python train.py --dataset="synthetic speech, music and everyday sounds put through simulated rooms and audio effects" --train_examples=39062 --gain_aug_db=10 --noise_aug=0.002 --hop_length=160 --targets=["reverberation time", "distance", "source", "number of effects"] --num_classes=[5, 2, 4, 4] --norm="batchnorm" --hidden_act="silu" --loss="binary_cross_entropy" --optimizer="soap" --max_precond_dim=1536 --cautious_weight_decay=true --batch_size=128
Rows from block 3 of a small sound classifier, named by matrix and row number. Each number is 128 + 24 x the weight over its row's rms, rounded and kept within 0 to 255. All counts start at 0. Numbers have three digits each.
After each channel's rows are labels from the 100 clips, of 14976, where the channel reaches its highest value: "loudest" is the band of the loudest frequency at the time of the peak. Only what is clearly more common there than usual is listed. The data: synthetic speech, music and everyday sounds put through simulated rooms and audio effects.
# conv: pointwise conv (model.blocks.3.conv.weight, 256x256x1), inputs 0-255

conv.158:138154117083090105110113126146084135121132121074116122149080134127181101118088126098092120113123095115156077165155116126147084160114091110116135091120115175134140110109107151144117092142133106101104129109164122142105133139132118114121127161122128122120133153130110107067126112162134144183117179084082145107122119091147089137136113096132124096164132145134157117077101101135152078113093120057150104110123096122138101143129113112113129168147147141119127128124100093103145124146102116132118107117088097108126138102178168102127119080110133110096146131142104132122131144094146121095175114130122181128131133138129118121113098139140147118122136158131111110146129123146147125103178110090103143148091128115122145127077176151108134124133135141186134098113123102135114105092111102
loudest: 500 to 1000 Hz

conv.127:089168094100119114145124135123123115102146121097131153096141134138123110117125143112165128158161158141121122145114047137154133142145120150172085127092127066158128157120120138142123138115120134089148147135125143143138135145141129129155165160147110151115119118061127121164102141125127141113130114158142119148153118114098153144120112141110108128092136109132166126073125095124112123106139162148153153136129153117102180117140142123100107170164151123147136188093091120082094161125098152119128149124133121140142122148116137137146136139125143109123110138101160092078124069165115125116119090165150141129135145110127135164117146110118144091098109109114160145134144131106124103108133110140178142121170091163154142154098125080157172168103136119153136107151113199128154131156190162
loudest: 2000 to 4000 Hz

conv.82:148126120098165130107106162138111152099132151106114144148126122112119145088113188142080166087142146121115111094123081143116150158123161113121099087103121094162139155140131117144109073166136133108109134181115158155129115147145121072142113117140128132107160098116112158102126154170133097110144147120128117120121112094155147084090141123181098189135129105120118140124114124131087097130133101086131138096150125141167121200130140128106078126103113119116134126094154113131104143097135127131151103085165096111108146120095145152116138122110156133099116115132089108140103120114122117057139097125128106086119117164115130090123129140124138101133103160118200097128145159179113117132123104124172117132112125137136113094148140134137102120130132120154096128149101103093131112159154156
loudest: 250 to 500 Hz

conv.189:157116120134134163080069154132127061136094128115115107158123120159133123140154159184086130121112165129131160089152137126132116120125141130087098180130166101106094104129158137095144154131115146128104131137139170094128131144131079097109105138093133117151131092127074098120152126138126147133133147116108140107145136083077119160101162114131159109109120123137124101134110125096133132096154095143146156117120124121120104146115101133173071120091145135105142089123150112187147152086138112118115086137095095144126139125127114101122098124166125100143111147150117114133120166125111133122117136133075157095146102119148123119133056109156129096138090154103121142116142133109131103115136108130090200166114106118146114113102173146126104110105104112112112109150156121120123121088163134
loudest: 4000 to 8000 Hz

conv.235:148088086100118092137135146163152144181114110092161076154156126110157136135117108114124146125136108093111127131146113169054124123097088126129128115123151101141101146087125149145145107131094128073138144145101142126133116115136095129115143140140165117152121130112111157209089102107121137120088144087124098156135141122083144106114102124102130148186095103140133138128147129158130145132147097137129151145124145133176142159151102160178172103123142096147154125077172106117117126112118141131170154137095102128100089119101154115172153112161137123086148119135133155106106150158126152146124106074099142138150148146144135119101137094150096125108172137138097107166125145115128102139129156114106125108131123149139112118104144110110109083111104120164139157133111123151129075115114152
loudest: 4000 to 8000 Hz

conv.218:091129145125139138143124107147139106127112122066093161087141115102134111131106082109147166100109094101145143105100164136136094087135133125064112158085148105130121120135161189169142106142126136126145118099129129120144141112129121122057137120145117124112087136135137120128162115151148158125144120161106058106091111134117139133106126113119138109129149178098144137120126178122137161102131117172133087109154116147116128174085125113098118154142142099136102172166147098190131145116110142146112085157163119124133105141124144127110114107099111133113111115110163097151121113203147112109118161130106108153089151101087120144152154150117139153146140107145131117146143079132152162126136133129120114169149154149125107094112132098084135133102169147140135106134105136079136126140154125
loudest: 4000 to 8000 Hz

conv.64:109103136118158139120123136133132099178159126089115125074137181110155160141105129150076113134101125096094145139151098114109088110111141141192164192143106130146155099131121106101105125125102119157106157088110135115096085120197099111112134133157104118114157100142152116134114103139107143141129118099114094167151145130098166167158165120136113129155099127128113109135107126135115142144100173133109124129128073132104132132116113129127129158161129077161095123124124106128106105125136146156087155140155153150104099132156146127103148150165130105151142138133142120145131120161145153083131112161109094135117124130150156085105163102117119131128128116138113122098124146090160167126157117117144157155108129125134113166082116181108136115137179186149126118132123105095093173110107149
loudest: 2000 to 4000 Hz

conv.1:137097161127104138135126143125115125136135120160142126125114183139125140121141110128128119111130170094178146148094083143169150113161147106135141131114117160166134103111098088126108069104184137125113172123132142122103108137070152104186091114124118129113121119130106138127169144128100124121102112149084120191116138090123147151134097097155150106144095166111145146119167151142130119147091117096130119085123068122112100142125118135150125138124152134120105092125110154142129145123125069131123161108110141098130191142172166108144151122245127127133108108119151128087126139117134139111120146113181088111117133104134134157108169109146147141147116144100105149122125136120104143143144135128162099106114109100114116151140130110118107151122132120112115119099147115126085153109154145
loudest: 500 to 1000 Hz

conv.166:170135135073139180156127144126128120133115126121098088122116109186112154078099138145121092132126100117093091123162112103134104130132100127137140107175132126134130110101143141142103096082088117092122119126075126104156117103106115113121107132125114109089118105126101129113119129094154172143122101145116137137103117121120162145118123145140129144108198119159109160120154163109156110101213130082152106181120099116150130135110137141138113111125113160116129089154121128158119088121164171124148115190173148130128149107111122154113114130143076163137141105128117081141107081112152116146110093101131132120122112109103142114123095131118117133130135138148107088124144122100080116107122113142091130073118127120136109135110115157168100074115149104135133105107145125169114134142077134
loudest: 250 to 500 Hz; 4000 to 8000 Hz

conv.31:106113113136153103136160118118121136155099158129128140100156111140107112103092127139131124136162185082134126114090119132124153101122108146146101125112115166098119124137131160176119112160155132135130126153162136138101121143116115171160126126089128115118135092154130085132150133125163135127126153127127150161151121093114125112107182117136129076090171109140142104096129172120113141114126152147140111110131106068137154136134096108137095111155101139106133109102076101130119111182164137158139083154127099142116154159099128118122120138148125080100134155081115141128112097146141134085124071127139128089159114121154109121116093127126128112129064127129104093146121122097138110132130098095117119090080085094167109082102082172132111144160177154136110094085119144161126128127097123
loudest: 1000 to 2000 Hz

conv.205:140122123159117151107118133126113091153101133117079149145142094092114177154141154103171182108106134134130109142162150120115142109106127147121104146098107138160151102163122143140161136131111165093134153073132118108099120110124061101146057152132133147157121129115113119130134101100134153119116149147099106098154186098127083102126121157120146128124130087090084143131153140127105114097162092103108127128105101135112166146144130129146115135134150184126121138157135116115169135134167104105115118105133108170119132125114131110177141121128109148135148170112135099121100119132111139087082081085133111108074078131138144118118077124146107134149151121102075112123109148131116112139077141115124150126108162118107120145159108106150120155091130149111164155111169157107153117156137139
loudest: 4000 to 8000 Hz; 1000 to 2000 Hz

conv.122:118087125115098153123130097139104114135114131105125160136104086132136125070109117101127091151121117106125100166133143160129102101071154128164087140143100133114165130126137148123104090100113139174123109129147093129106109101089091133174130229106172106157120127128118096120152159131146104107145156085130122124108124132154152139115097096109118110150129108095145094130140136097137107111088104127131121116143120123095088141122123113115135153122111157140109136149092129114089104126125103140105115073150110127169111096126131122112125119120147089119162140068134114080159134104127173110109124148153067137098145092113141135114145149157127114134144120132179145171104104134090140125057121151110122126126152120119103140153174112094141123098129123143165116114136129141157117094100134
loudest: 250 to 500 Hz

conv.161:105088122080117162141123088104133119113146088121099136140120105090119111141089073152157114125111147132164150131135157152171087135133121100070108105132125128135136082145086148140123128149164155131136060103160111106113113108098135122128172124147116103147136113130115154128118117106163170129163124147154155102102122196138157115111086143130162140138157096167108147110096150117125087108148107116120134134130095132142155179139117086156132110119129144127133121104094136117080126129139157117125139129146074126128125146149110104115138118103120123129132160154138141124147121121187166132140131141128097163123223089156138090147165117108153134152112109131119127125148132139136094155094132106119147154090136119091118127123138107137172095155137106108134124090128169137144096167127156
loudest: 2000 to 4000 Hz

conv.132:144137095153111139127116123156134137118131129146241120103122094112126136131116125109140142098109121139119117096124110086146122092146149100108090178144143142074126098093165098186141091131097087139147140130118196147133124192171140118123115125131158130121088122151142105129106110133114135118138149124157111136093127142109164135099117077091113110160113145113093110153128118136102109124090076093101121131097146110118154105144109191135118138126146137139152140113129129140125128146128164139140133117129112123108108125113140109121083145141143153148128149139092087171125097096153116104133100142101161129129126107165169117110126122100117111099126129142101153117123066121120134100143099098120114140130096190085083131139136114099146110095142125123140138134144139110103173117122082
loudest: 4000 to 8000 Hz

conv.71:134149123129093143129074138123104123177078149102116130180143100118112173178111106114089151101125133099193108125121117171119122106135104113181097100154086109065108108123151142141091129107123131117132101105138113094159119130142137160106118121132155118127097120119098114110130121100123121115146153137135100143131137095120191111136131161127128135113139130122118139093127115149124105109127092109153120194054107120097136175118124112128147097149091119129141118098170140115137145168107125154077142118205115124088144126097145117105158132169125128100101140166134105105132107138125136171125086150109135111127144123139157164141131129165113134151106101104153102133128093103103133132127129139124150156097136165150153152148126136105107120067124122139131097109098155123144091113117119
loudest: 250 to 500 Hz

conv.67:117124104158138118132130101119149134128116116117127158111092088145138135074098166137116141110126122142113149164144142119113126086161103134087155111176114111131123170107117157115176127097107130110121108149095127104085160122125168112119090183109123139138131110125106153138147115148129092118133164119107117123135141103112139118125167137091146125108106138148098081105114128130091128099143132115106140150136120123153163108156102154131125102144126067115116148124144111129167147137128145158130147114111090137128131162109102167122152134125091096114115129181144160120118109152120104134122067122050162129162101109111143128126117127092113167131169144118085113112137113089152139136137100126100094132121118140157092126170132229140136132132171149170119178137162149111135157172150136
loudest: 2000 to 4000 Hz

conv.251:143076112167158132084085101110146155074133102109152131199136113104104107121126113142116123099153144132117112126114103092129150054099149137121124121108108110088128152148129141109099101150149134077122111132178121128115105140087131168118135125129111187141128104109109133186128141078130181071141154135159152123093121164087167151105134102109149103128117120131108135110153131109145100146128126127118146104142095099123153141142142142126161136145118147119123114111102110155121138114095133110171085131138131093142136072135123088133170117108114135124116142156111091148105117152138138118167147072149145105115172131149126112168114111092098151132150145166129112129122162118155123128118147110147135143155125143134083118118058117091115153123096091143108109126118128129109115140105154
loudest: 250 to 500 Hz

conv.201:097092125146120142131182083121104077116144103136131103119149121097144137120105170105139158147123109160119134141144131118169138149138132132141189096102125137115128128170158108114097134153134076117129130068170157111128115100122095128143119131143181184149158107122071157104107133123118097174106142137131099134133109067133148142116163112138148123111119173105148101090127113188137110091088108127090134137139115112143103122135106143168156103142145165116165104136093131108131108100094121127128149132125142123133101137144130098071151090129093125126178144130144142146115112148131106144103093137110155126103132170104116119182159087108122147146125118130115151105094082102164141144136105144131118125151165101129125173154114132127119135117125124138059132107127089141136142124103121
loudest: 4000 to 8000 Hz

conv.65:145099102119121132091094142155124177114110139093109147092123133140128132106131140166085152104126152130106102103117126137116121145072132180172101148144117126117079153116090151103107123124110123091105090119108096109111101129135183121080134076121115108123150158112105101105123126099127138133109129137086114122158152139086145088124158123101115110132084146130114140113133142119095168124131081115098100133133094125066098097146146154122114119166104111115128140163167124111116128164131138176146142113147158154104120179125131100132121091081096106125137162097157111122093170115100122133127118148164126090119083102152099110169121137110111121122151142190151114137141113140107099154114141089153152132146083164132111106116137144096109148154126097118115083111133127130132093133107146
loudest: 2000 to 4000 Hz

conv.157:161135111137112108080150116131141101122163159156123117086159154144145137133123114098113137120126133111156132165165141131108108126100135118141128142126140161100103122131132085129165088118107134162115106108123141135155104092091134137151101129145112104168124145131125094139144105119142180126130146173137123134120091105168129137103145162102145163145123137116082137160108111158110087102143073123128149138088126124142139104116132134155144114104095138112074134116120171113154108135140134117120158110161106110144124113144146126159177106103097144112124143102066107110092076153128133127149168150145103173130156145081148147146171066168129081139114150162149137123083121113159102079137112143113106101185116114156155096109106104132109078149136112133126123114165147167132168156133117
loudest: 250 to 500 Hz

conv.182:133096145186128131138118117120119134144117156107094123102136132170125138121126130100138124102110153193083145153115103138136112138135131127171111114139161148106133145100071119124132110122097110169087123156093158143135160111183168116145092126124135127140113138089147144112155183138114132139122089095106134118124110087112145114105178139108137131105136139149128147152146129095109096145137147128122108146106120133152101135077086077148115128104106119138118115092136116151138091102123179141093105113118149137143096129118176136099081129109094084169137145142138114107129128097142169187079128130135126170138107162147131160205149133162113133179127129137128152118120125132099152102135116115153149110130139105122091122159111103167168149126159148144126129172105128157172116104140132
loudest: 4000 to 8000 Hz

conv.224:128136114141084145085115147073139133099120130113122154134160089099073171150202110168131138093126112154132169148162140103100116119187165151132136131168101155150178092131095126140108095131127136115136094145105116116138091174121129133122111136127146111149129125130126112065109153116137076123115146136096115121091103164160165122157141124113128117161097103103141117124115114132132146084122132175139130158077136092125155144125122134189130098094113142149125096133120166140128101102111134110144112151106128140061141125124101167168148110120106146106139114136112123071119153157136144124121137109123133140113150117110128116083109114140110092165100109141107131146150117089129131121110117059156126125147126115128113098069106110126151118110148159137129106119113118149099143124148150
loudest: 250 to 500 Hz

conv.115:134139110127100146131098106104103096136126145183104109135127145074136136156151108135123144139122144125134101124114142148123131151110122076108099104130108099126116128119111155122125130094128154113123116121090136131092139126134116098117132155127080116123117138127146150139117140133149140138076137125155134136172176120121148076130134143088147097145149132191123074132153124161105092137102141116119124134136173107068139117132104107134121118099133107173114110083139098145114120157088117163156102141091202116106128131133138086102110133124131134097139132081150111096118100122092073082145114146157128133189133138140134124078145134137130107145121152082084099120103178093122139096138178131081113142128109143124111093105128155087138116072138132160149118134147143114103122169122086
loudest: 2000 to 4000 Hz

conv.85:122107101099131123065101108179110129094121131119124085144186144128116102151122091153116126118136157133088160135102116112117132145123144131140132150107129136135061145121128114159140117133118148161103141099153156128112100111130101124090112132149141113132146119088116113074208130093116146113142106097094151153133137118103155097155150130120137106158111127117131142147117104194106121119124136189148120122073142140110129105113096124125118111116125139145144111136135086117139163125118097072122118128132125142085095125115135094124182103121156120166124102128102118134132149125110085116101180119086172122179120134126122134123089163107134142101194097113137091096132136116105105119103071117146131085157133115116117135149101096127097156132101098127150146129077149141129144116127144
loudest: 2000 to 4000 Hz; 1000 to 2000 Hz

conv.27:114118149082095125091116190134156150107134160134085120123136149128122158119085168094120080141103157124136139139098129145060099088129107134158158072132117118131119115142132113167128135159113145114093144098124073129131128129171141172125110112127149140154114155090138116128137155152142105100168120138120106120119114169102137132105157143105123138157117123096113120131112125138121148136154175180165128124135152107101120150132156115108110110082104106138099148119130126108140106099085093181140143112100120107153110126122138118129166112139148125165065076149135193109098108126170138096110134106097111151147125102106124161138128105122112139143111126181113122147105142105107115196125132129108112139162089141126165114131130091126127153108140115151151097133095117119123093142084135
loudest: 4000 to 8000 Hz

conv.62:150133104123131137120136168140117077136124141098102117114111123163107100127130168162122116117111085111131140103068128144155092118093126146132085093094110128137086101117117151137105136158150154095118166128132073120106112101158125136144111135173097130146080179098091124120138117149115132135135139081122141151142156100109108101125131100112138142096110130144131145136141130147123150117107140139157142120122179141105090106103137123127136152098157129103118131141113120113145097159121108137114137196097171106128136077088131165155124100122142141156144151103110131144095101117122125129117105101109104127148103094117075143091128125123109117121120105120083047137124061156144107098103112079158124119111097145150144125151158140107097168127114109099177131128160109172152138152103114
loudest: 4000 to 8000 Hz; 2000 to 4000 Hz

conv.187:138131112155102091170105127161127095115109149093153087152156130155093172123136176127104127131078152116129115075109101171084129120100155192107140095122142135100148129118116144100156053135135136091127154112134162095135116158138148153153125118169123121105121130115125115100139139148110152117099154111102120084096152138117116107102123111111100084113159125137157123145145131132144119148101133175102116110129104147135126105139132123109171114128139147114125122165120117136110112128146147140095098093155114164110109110153115138140150123114100132161153146096108140156165154124146146119109139124141075089095134131108150171117120197107143126150177114185129118159126131129105112140199128106110129111083132112131135112139155077114133128125090092120126100099103116148172116142127164
loudest: 1000 to 2000 Hz

conv.42:114129137136141106127136078164122144128154099109105103103143106110126108120178156131114127111103183140120200146124111121140125107112143118109145124121165089138121150067118119149136131108088149139139145109139078124088098091120114106158125091174120120120145147148154158108138151092097147096132153124096126126132144122131109159122139102127134122092143141087115135114142103116167101117102095142124124122120109157153143117145135141126160127168130098148130148118144122109096108126105129074078116087083159128146083097163213110079139097099124141073107081112127118161081145127142168114132121113096159144119165150170145178110107131133122128110153117146123085148099119140144139150110092105105132136113130136075126148127122125142151113092152118129123163114115155120147146123133172
loudest: 4000 to 8000 Hz; 1000 to 2000 Hz

conv.171:082104126137135148118130096121075102091140110095119098091131157149106174090147125153146155105144096132136115069157105142095097141103109139115154096125161143130141158112120122125100129095120133131131138101193162097096097103146083134104101086096130152132122118088102118137160149112129133128155132127116092184155128136085145113141115121152146150146087102119134124180128151131160127091125090093137107139118119175107125153115125136130127158090131100127161110148148142115125083113113132095151169151156124124130180155123153130130122093101113124129112164146117149149160155158110125079106126141133143101133119122108132099109129108107132141125183154104155119143121143125134117097096137128156149115112073152129127109138108129090121096152142170102130130137107097101068139142176184
loudest: 4000 to 8000 Hz

conv.0:092093102124198094121130087124067139148105152119126117137137136111139113106111097127122158127143106140132084156075122116112156175101125154096104121113105119139104096128178106177117123155127101190119142116117074107140114162149079140101177147128142125108137138137116112181137117110120123109131162144119110106103152102127137104156102138080097114146153128217115101129124120142096154118154084155153115127147126109125146111123110181142122174139113127143104129067171133118122139123160095139148140128144123091113111137121125103145155126119118128128112136097145110120088113101165164124109106124147070121132145102108110105110121140141127104110098134098094131112115142088135132118127131109113150121131139162109123102118132116124115116092140157135088129152111145110096109158113194
loudest: 2000 to 4000 Hz

conv.103:166116108119117144089141185152106109123099167142190079071123121137103164176195088175122177140137078183135125145117137160102124100140126127115089157138126095120136115112136152122135106131133133108101062156116135153156114089103153107153115127183105142109134122134131129128124153131114122099175125109128135151110126123110102094130119172106142121128122124118131141156134115127145153106088153131098096133124152125094164114121131156072102105138149113126123132167126105126113147174121121107143150111155117122139149116103100167170116107151092127148130171146133109117162092143090152120169133120156151129151161116099142137132092133130081134138144151124136128126146118147132104132122113129091129120158169084144130130139150176173126090158148095113106135115100119126146108100114103
loudest: 2000 to 4000 Hz; 1000 to 2000 Hz

conv.159:126115161121158122158131100125137152133144141110146114124168118072129123127156132151091099127123100166116141125131145131125132130124103124120149126155138144134133141140119137117143149083103116103146114140105083181137123160141132127103149131104131149093137111120172126101132115140118136078138106105091122122121117114126103080148151148141150110076139140100143094134139082163118105137122160076137149114123150134119135132137090120104105157114106158138114107125130177157094098139104093124119089132107145130183157162150107187145154135115098146109092124117110134137111118202136161155110144128165139135102144115126188190187109151087139166146102144145081130117144097105107158135159097120129105097100120098110169103113118164079108137136138099122112126117135207140140102136142132
loudest: 4000 to 8000 Hz

conv.236:101088097168125115132109157106104127135145132143134096138122129154104156163135148110169140131103122135146131153135096084126133142144168166167146113111181151149154080158167152166133097127153146169158121076130093142137107163128143125146114128148086115109122140107151093129078144097114127122063111149116120087098152136128128135085126125110093090135140149133125146105121118116170110129100152106138117151116164173117154119157135145126134160106133128112153150164135149070093100149116131219119151120182119112128147115140084162149139088146133133135090116140083111124131139127127103101139105134166082129132146124096108145147112137125102137124101164111105124117087120131141098114091143124138123114102170095116125115098107118114157136069128123139142113130132134127124130117189146
loudest: 1000 to 2000 Hz

conv.179:166128099129162158121110130163079166138156129104101117156087152118126127131136090111150131110176125080132147122094166138126126118099099139146099140180116138107103136147112105171163125139109113102087173144125155119119176131141164086150082106122101162087165117112152137109145114143094137115138085119121143161143083126110154125146121126085133106144144135115096122086148162095151132112147118080088112128108122095162112144131105125117150164117176150144110138117087160146095107128099108094173110158159079133107141137139103132115144117136114122158121133134116169184110130119131086126142104140154104141079109146157138111134122116101086144119122109141145146121086112127153131127087122151099104108151162098072113094096137087106103113136130123154098105121106128122100110122115125
loudest: 250 to 500 Hz